config = dict(
    input='waveform_16khz',
    encoder_norm='layernorm',
    encoder_activation='squared_relu',
    beta1=0.9,
    weight_decay=0.0,
)
Rows from block 9 of the decoder of a small waveform autoencoder, named by matrix and row number. Rows with one number belong to one channel. Each number is 128 + 24 x the weight over its row's rms, rounded and kept within 0 to 255. All counts start at 0.
After each channel's rows are labels from the 100 clips, of 14976, where the channel reaches its highest value: "top examples" is what is common among them. Only what is clearly more common there than usual is listed. The data: simulated modem signals in the audio band. In brackets: how many of the 100, against the usual share in percent.
# convs0: first width-7 conv, dilation 3 (decoder.decb.2.1.convs.0.weight, 64x64x7, each kernel summed), inputs 0-63
# convs1: second width-7 conv (decoder.decb.2.1.convs.1.weight, 64x64x7, transposed, each kernel summed), outputs 0-63

convs0.50 [112  71 126 147 153 134 113 121 151 117 128 147 128 140 116 140 156 107 112 163 120  92 119 124 143 131  92 131 172 175 131 129 107 132 163 151 145 117 141 137 106 128 125 180 123  80 118 107 150 148 103 133 154 157  91  84 106 105 175 115  83 137 136 123]
convs1.50 [143  90 148 114 162 152 139 129  83 115 133 165 121 126 114 157 106 131 136 175  80 161 120 124 141 111 165 157 166 101 164 153 164 125 156 105 122 162 141 119 172 169 136 109 127 158 118 141 124 119 113 140 157 147 105 121 128 174 123 130 127 144 158 115]
top examples: carrier: 1.5 to 2.5 kHz (96 vs 25.2)

convs0.63 [145 131 133 142 101 147 142  97 110 127 137 142 143 107 156 168 130 109 122 146 118 122 156 109 148  95 142 122 155 172 115 118 102 134 134 147 172 101 143 114 107 116  90 142 190 134 112 148 112  98 160  85 125 137  96  97 158 145 142 126  79 165 107  96]
convs1.63 [ 92 123 102 123 114 115 156 160 131 103 117 136 151 112 113 127 107 116 111 125 137 100  98 128 152  82  95 150  96 106 124 133 118 129 126 166 150 152 172 122 129  83 156 144 138 194  81 122 114 116 158 152 141  63 125 118 123 125 133 159 146 127 110 126]
top examples: strong noise (98 vs 24.8)

convs0.2 [149 153 127 152 150 120  84 130 133 118 127 115 177 131 114  97 129  80 151 183 148 134 125 122 116 129 117 160 132 146 123 142  96 133 147  99 143 122  90 157 117 100  94 126 112 102  99 125 135 121 103 155 161 114 130  83 132 154 156  62 113 103 106 142]
convs1.2 [118 112 116 117 146 154 189 146 113 113 131  94 155 166  84 133 123 115  98 150 146 123 115 145 142 134 152 103 141 115 214 145 152 153 154 150 112 128 136 130 171 138 115 114 111 143  95 126 141 153 165 159 165 112 143  97 135 125 149 137 148 133 129 133]
top examples: carrier: 1.5 to 2.5 kHz (88 vs 25.2)

convs0.41 [147 131 146 137 139 167 106 113 108  97 137 131 120 102 143 108 102 155 156 148 129 163 128 156 100 105 161 136 102  65 137 148 103 117 157 127 169 139 112 118 128 106 138 149 132 121 143 130 140 171 125 124 118 148 118 128 181 151 169 120  57  99 126 131]
convs1.41 [124 135 132 153 128  83 155 136 149 147 132 112 101 135 111 150 169 127 107  81 140  91 179 122 119 121 121 127 127 123 100 144 136 129 103 125 118  83 127 139  93 147 120 149 148 146 133 158 174 134 174 128 110 147 125 105 124  99 116 154  73  95 140  74]
top examples: strong noise (80 vs 24.8); frequency hopping (27 vs 6.4)

convs0.48 [129 119 167 105 127 115  88 135 148 111 116 116 148 168 145 128 117  97 132 134 143 110  84 143 122 167  85 110 119 140  90 137 125 144 104 103 113 106 116 150 177 110 154 141  92 120  94 138 158 166  96 158 132 109 121 173 159 128 153 127 100 135 110  85]
convs1.48 [120 121 176 128  98 159 133 124 150  98 144  83 123 110 168  99 131 113 154 127 104 178 173 130 141 142 134 151 145 139 114 151 131 104 108 136 122 185 127  82  87  90 142 128 119 122 113 143 151 135 124 143 112 167 139  94 104 117 157 109  91 125 108 124]
top examples: carrier: 1.5 to 2.5 kHz (68 vs 25.2); frequency hopping (26 vs 6.4)

convs0.3 [140 105 156 127 117 111 141 127 121 142 104 131  68 112 139  93 150 171 115 145 137 150 111 141  93 129 150  31 105 130 131 143 103 142 143 147 126  85 103 127 106 156 133 116 138  94  99 110 122 168 120 122 138 112 145  92 109 130 132 106 130 140 117 104]
convs1.3 [141 123 149 146 119  91 172 134 107 102 111 159 136 141 145 144 115 124 110 126 151 110 172 127 139 141 126 173 158  97 122 121 189  82 124 137 127 127 115  96 156  70 164  99 122 121 146 152 157 119 119 100 140 108 112 105 119 157 128  74 117 118 130 145]
top examples: carrier: 4.5 to 5.5 kHz (87 vs 24.9)

convs0.49 [143 130 139 113 103 169 129 142 132 147  96 108 137 123 113 143 126 179 138 169 102 138 109 130 167 100 139 150  90  95 151 126 104 124 116 141  90 111  67 151 151  90 141 129 108 145 100  76 153 150 163 142 132 125 140 133 167 133 146 135 105 124 165 130]
convs1.49 [134  90 137 137 150 129 187 121 156 131 145  98 133 127 111 146  96 134 107 101 132 114 115 109 151 110  93 116 102 181  80 113 141 124 106 157 127 103 131 124 126 184  64 131 131  90 132 100 139 166 117 123 108 169 150 129 104 123 106 117 123 135 124 114]
top examples: carrier: 1.5 to 2.5 kHz (61 vs 25.2)

convs0.34 [129 120  93 122 134 125 130  94 165  77 122 127 144 169 112 144  98 133 162 141 121 136 124 140 106 119 122 113 155 155 114 106  86 125 125 143 167 110 164  71 144 149  88 168 104 168 160 155 154 122  90 138 140 122 131 135 143 161 128  93 139 148 108 137]
convs1.34 [153 129 148 126 113 131 119  90 120 124 127  83 132 118 177 164 134 122 129 142 133 161 124  98 181 153 109 101 148 105 177 142 148 106 130 134 116 111 110 123 154 100 108 137 138 154 132 121  91 139  59 155 127 179 111 127 142 147 117 107 122 151 114 167]
top examples: strong noise (89 vs 24.8)

convs0.13 [108 132 123 137 135  68 127 121 131 132 168 139 140  86 135 148 126 191 140 154 107 122 117 112 142 109 108 111 182 149 116 137  98 122 122 126 130  77 133 121 130 165 154 115 110 152 121 110 159 143 133 160 135 146  93 158 103 117 163  94 154 120 129 175]
convs1.13 [130 103 132 127 121  90 127 136 115 126 111 148 141  96 117 114 116  69 111 114 158 116  89 141 136 107 118 118  55 113  96 120 140  86 113 147 118 141 110 124  91 107 118 126  76  96 105 112 144 125 101  87  88 101 139 130 121  98 135  91 158 131 112 130]
top examples: carrier: 4.5 to 5.5 kHz (78 vs 24.9)

convs0.55 [ 70 135 119 135 136 131  91 108 115  94 164 123 112 133 160 110 124 151 146 146  90 156 115 119 174 120 143 137 139 147  62 122 124 153  93 124 147 105 122 110 120 113 160 125 134 121 129  90 136  99  80  77 130 118 130 152 134 145 133 117 144 149 105 172]
convs1.55 [132  98  97 161  81  82 186 129  90 121 130 101 143 129  62 155 149 113  95 146 119  99 128 115  87 121 100 122 122 106 162 103 138 122 129 136  98  91 113 137 140 157 112 124 100 138 134 119 119 155 146 150 124 103 104 122 136 148 119 109 114 102 162 123]
top examples: carrier: 1.5 to 2.5 kHz (61 vs 25.2)

convs0.6 [ 99 126 101 161 116 142 115 139 133 144 158 145 116 131 103 135 117 174 135 200  76 110 142 147  79 172  86 121 141 122 126 114 120 150 137 122 137 132 114 161 111 102 114 139 133  82 129 133 145 122 144 147 122 141 104 155 171 146 127 133 112 160  99 167]
convs1.6 [161  74 128 117 128 129 137 135 148 151 122 209 116  90  90 124  92  92  96 115 114 134 145 123 127 152 135  77  93 121 146 140 126 142 145 151 124 130  87 145 177 172 144 131 148 126 129 119 137 148 150 106 155 109 128 137 115 125 145 116 101 116 148 124]
top examples: strong noise (90 vs 24.8)

convs0.19 [126 136  88 158 138 149 120  89 130 143 131 138 118  81 163 121 131 123 143 165 130 103 100 163 108 154 108 123 112  87  97 125 125 116  91 128 108 120  77  87 137 139 115 139 135  89 110  98 129 106 116 156 149 100 132 104 162 143 149 117  97 125 114 188]
convs1.19 [149 115 124 121 101 169 127 107 149 114 124 135 135 142 155 105 127 108 113 140 119 191 112 142 115  94 181 132 171 137 123  87 136 148 144 125 105 108 109 124 179 139 119  77 157 159  86 114 136 136 116 103 139  83 134 109 129 106 149 131 104 170 112 124]
top examples: carrier: 1.5 to 2.5 kHz (96 vs 25.2)

convs0.46 [145 104 128  98 114 147 104 137 141 143 125  96 115 156 116 155 142 106 141 168 132  97 143 168 100 146 122 119 105 140 143 147 173 127 140 119  90  85 150 102 132  90 115 143 108 136  95 115 145 124 128  53 123 136 126 119 173 118 150  99 176 121 131 102]
convs1.46 [158 124 138 155  78  66 163 144 136 127 153 116 128 107 150 118 144 174 104 110 116 147 133 120 130 111 167 138 155 148  99 144 126 110  75 120 124 166 126 131  86 164 126 118 133 102 125 136 138 106  72 142  95 117 145 121 104 108 128 121  84 129 111 122]
top examples: carrier: 1.5 to 2.5 kHz (54 vs 25.2)